config.toml
arch = "crnn"
model = "multi-label audio tagger"
dataset = "short made-up English sentences, spoken by a formant synthesiser in many voices"
train_examples = 26041
noise_aug = 0.002
time_shift_ms = 50
n_mels = 64
hop_length = 160
input = "log_mel"
spec_augment = false
win_length = 400
norm = "batchnorm"
hidden_act = "relu"
depths = [1, 2, 2]
kernel_size = 3
stem = "single"
widths = [96, 96, 96]
rnn_width = 192
rnn = "lstm"
bidirectional = true
rnn_residual = true
rnn_layers = 6
num_labels = 202
optimizer = "cautious_adamw"
learning_rate = 0.0024
beta1 = 0.9
beta2 = 0.999
eps = 1e-08
ema_decay = 0.999
max_steps = 2300
batch_size = 64
epochs = 5.7
lr_schedule = "constant"
warmup_steps = 40
weight_decay = 0.5
Rows from block 3 of a small multi-label audio tagger, named by matrix and row number. Each number is 128 + 24 x the weight over its row's rms, rounded and kept within 0 to 255. All counts start at 0. Numbers have three digits each.
After each channel's rows are labels from the 100 clips, of 14976, where the channel reaches its highest value: "loudest band" is the band of the loudest frequency at the time of the peak. Only what is clearly more common there than usual is listed. The data: short made-up English sentences, spoken by a formant synthesiser in many voices. In brackets: how many of the 100, against the usual share in percent.
# conv: width-3 conv, stride 2 (model.blocks.3.conv.weight, 96x96x3, each kernel summed), inputs 0-31

conv.91:109141130101140111124111111098158125120128108137114195128114127134124160114159096121102129116141
loudest band: 500 to 1000 Hz (78 vs 17.9)

conv.15:116078147161159130159132105128100117121153131171075129134130110113115129131116075089156107160096
loudest band: 500 to 1000 Hz (74 vs 17.9)

conv.68:121125109107117127106131132102135152094113107146103138140095093151136127128119138089108133088117
loudest band: 2000 to 4000 Hz (33 vs 3.7)

conv.35:093145147112074144104156141086187121088069120110132182150153113117105132138124104132152116143115
loudest band: 500 to 1000 Hz (69 vs 17.9)

conv.62:101127150132128152100113174172124118145133108069114122148147116118093144135090117153131087156154
loudest band: 250 to 500 Hz (52 vs 20.6)

conv.12:149153145177150122134136134154117133151148125099121140104140126087096141124128161132114076128150
loudest band: 500 to 1000 Hz (41 vs 17.9); 4000 to 8000 Hz (34 vs 12.6)

conv.49:119103196155136141115095147158128124109129122137119115143193151126163144188090118095150133159079
loudest band: 500 to 1000 Hz (66 vs 17.9)

conv.23:134111099088159098132128133116145131105100123108107136156121082157130118128113134136095095102167
loudest band: 2000 to 4000 Hz (54 vs 3.7)

conv.14:089115099136133107113138145116173152116104148085133177130113127099128141091118110127104113135157
loudest band: 2000 to 4000 Hz (43 vs 3.7); 500 to 1000 Hz (42 vs 17.9)

conv.26:144120145193119133168143106108118150133151127109092127122156108136116129140103141116156116113127
loudest band: 4000 to 8000 Hz (71 vs 12.6)

conv.30:155149140080147159110104174103142140148102123155161113126138155125103116136157119110109099162110
loudest band: 500 to 1000 Hz (97 vs 17.9)

conv.42:110141152135053167106143117072154162097136062115138117149118111121119116134154100133159126135131
loudest band: 500 to 1000 Hz (83 vs 17.9)

conv.48:121153128126149111124154110101159153117124069092125123126143100168088131124140155094121115101145
loudest band: 2000 to 4000 Hz (50 vs 3.7)

conv.70:133127124105153126130119126164132134150153130144130153111130160090189116105157178118142154152104
loudest band: 500 to 1000 Hz (41 vs 17.9)

conv.87:094147195081128117124122109138145097111108077169105135094134114138147126133142123087161160110101
loudest band: 250 to 500 Hz (61 vs 20.6)

conv.44:163119128176101111133142135137131182135163148133103123117119155094140116148092123117152135126109
loudest band: 2000 to 4000 Hz (72 vs 3.7)

conv.40:109191155096106131153125092075147156125122086141142125123096147161123134136142109130136153099139
loudest band: 500 to 1000 Hz (44 vs 17.9)

conv.18:125164138112099104089108116116134143153108104126169117138114131126141118137130123124152164148130
loudest band: 250 to 500 Hz (64 vs 20.6)

conv.74:110104120129171141117145166153154154109122120165170130120152096110139172120148123136102111168136
loudest band: 250 to 500 Hz (47 vs 20.6)

conv.24:127123124083125144135124117152127085103079156151128136146103089178142136104085130132126103089154
loudest band: 500 to 1000 Hz (90 vs 17.9)

conv.72:137142147179149141158140148129124180115146133117119102129158117151084165143123115091130130116152
loudest band: 4000 to 8000 Hz (36 vs 12.6)

conv.16:150107126119168110139110120212124129118080108187107137102102136136147125116119099125142126137099
loudest band: 500 to 1000 Hz (58 vs 17.9)

conv.79:133101144134140170123136135143126118099102158140144162119105110110161149112165116132135133136135
loudest band: 500 to 1000 Hz (55 vs 17.9)

conv.81:115100102156111095157151136136135136112158168100102140109146137080134114094142147133090138138094
loudest band: 4000 to 8000 Hz (57 vs 12.6)

conv.11:140116109110125103178134106102126114144127130095098098098144146131104090119138143103124097113122
loudest band: 4000 to 8000 Hz (34 vs 12.6)

conv.56:118159122113061148154164090100120157092120189099125109136127153110118101141114152150152164134125
loudest band: 500 to 1000 Hz (72 vs 17.9)

conv.75:094110093102136119143087097133118119133155123107129103125104121096147095090161142106113128166113
loudest band: 4000 to 8000 Hz (34 vs 12.6); 2000 to 4000 Hz (30 vs 3.7)

conv.83:126166112115164140131094102206116119115118100152130113150104099122090147141065164098144119092158
loudest band: 250 to 500 Hz (45 vs 20.6)

conv.43:128147134140125155086099142105140151174165079122150133167142132126151140140126117168130069135169
loudest band: 500 to 1000 Hz (51 vs 17.9)

conv.51:140130123161144112138129101154122153135135085143120123126138126119136123115123134146128097078145
loudest band: 500 to 1000 Hz (49 vs 17.9)

conv.50:077122137110126095116146155132139128105167140102124134140114149100153112104132165170127138171127
loudest band: 2000 to 4000 Hz (47 vs 3.7)

conv.89:114158154162093115150134108077103151127132131115114123136127104122097108171130121135127174127110
loudest band: 250 to 500 Hz (52 vs 20.6)

conv.6:083110139114142124109126098204108113102141119160104117132103127138169118113081108128150126095084
loudest band: 1000 to 2000 Hz (29 vs 3.8)

conv.45:167132149157141146107113168121165110144154088170116148113151123136097142111159127127126073117133
loudest band: 500 to 1000 Hz (88 vs 17.9)

conv.54:134102134144133160149123140171152132133107098140147141166123134169120150088134083152128083126109
loudest band: 500 to 1000 Hz (75 vs 17.9)

conv.71:173120118115159136161133110176116133155099113136141101113104149148124130069090108091135116112121
loudest band: 500 to 1000 Hz (62 vs 17.9)

conv.20:115144199132088146164115122091127125125101120117105122122153107133101105167159114129135139142073
loudest band: 500 to 1000 Hz (60 vs 17.9)

conv.34:113131092120123166139132143164154148109119129104154089127104132100108157127087121110146117081164
loudest band: 500 to 1000 Hz (58 vs 17.9)

conv.66:165112151152107101124081161130102081160103143112113116134118080128164132128138124143129130137102
loudest band: 4000 to 8000 Hz (78 vs 12.6)

conv.0:144114120131109141106094137120091105161124143117130123138117159087097115156134130170130145140096
loudest band: 250 to 500 Hz (55 vs 20.6)

conv.84:105137097129141112131092133163096110108164102149111107141104147089175157113126149132118116122120
loudest band: 500 to 1000 Hz (59 vs 17.9)

conv.80:125128120151137139176111116189088122101127172150126131135125125130152152138141139178128139115099
loudest band: 4000 to 8000 Hz (36 vs 12.6)

conv.2:135110128134124113113104131125130132197135153122123154122130172071157137088128113141125094138135
loudest band: 4000 to 8000 Hz (65 vs 12.6)

conv.61:082120145122097119131190078134170164075096121100129132132113129173131101096130093152165144088143
loudest band: 250 to 500 Hz (53 vs 20.6)

conv.9:142176139135124180142123121111114139116116129171115159145112119107107128143170131152103130156134
loudest band: 500 to 1000 Hz (77 vs 17.9)

conv.31:124111126129113120168122094110095083156108146148144117140082134138154119105123087129131145123105
loudest band: 500 to 1000 Hz (75 vs 17.9)

conv.94:124082090124131148146156122126154135132117151125131148076134131120125134097156105094116129074108
loudest band: 500 to 1000 Hz (73 vs 17.9)

conv.69:089140136119089158133123121065126128115087113102108119116141110137094140126108091122138135095136
loudest band: 500 to 1000 Hz (46 vs 17.9)

conv.88:169135120120153136099101131129100099120145110147128110112101145100120079156133147156116101087123
loudest band: 500 to 1000 Hz (40 vs 17.9)

conv.41:183129144143174124125123112172106105120140112150113116108105117172148141137153115087124129164156
loudest band: 500 to 1000 Hz (45 vs 17.9)

conv.90:087132141121077148173141122126118102111104188122135110110132105125123155144107145110169156116113
loudest band: 500 to 1000 Hz (46 vs 17.9)

conv.95:129119128156125156080157164154159138131125139088161104168160142107109109160079119181160107144144
loudest band: 250 to 500 Hz (66 vs 20.6)

conv.57:115161121127105108102130102133152175123148099094152127147129124102137061149104168148148134113128
loudest band: 2000 to 4000 Hz (82 vs 3.7)

conv.46:123149140140111134114096133115106164167180121142121113172147121109120140154100126141139125163132
loudest band: 500 to 1000 Hz (45 vs 17.9)

conv.39:157088133172147164175112109129109153133167133141123123123150116103137134119155129088109089142113
loudest band: 500 to 1000 Hz (59 vs 17.9)

conv.92:123128185124144172135137162144143096104143135141102146122197119131107139162132152089119119175093
loudest band: 500 to 1000 Hz (61 vs 17.9)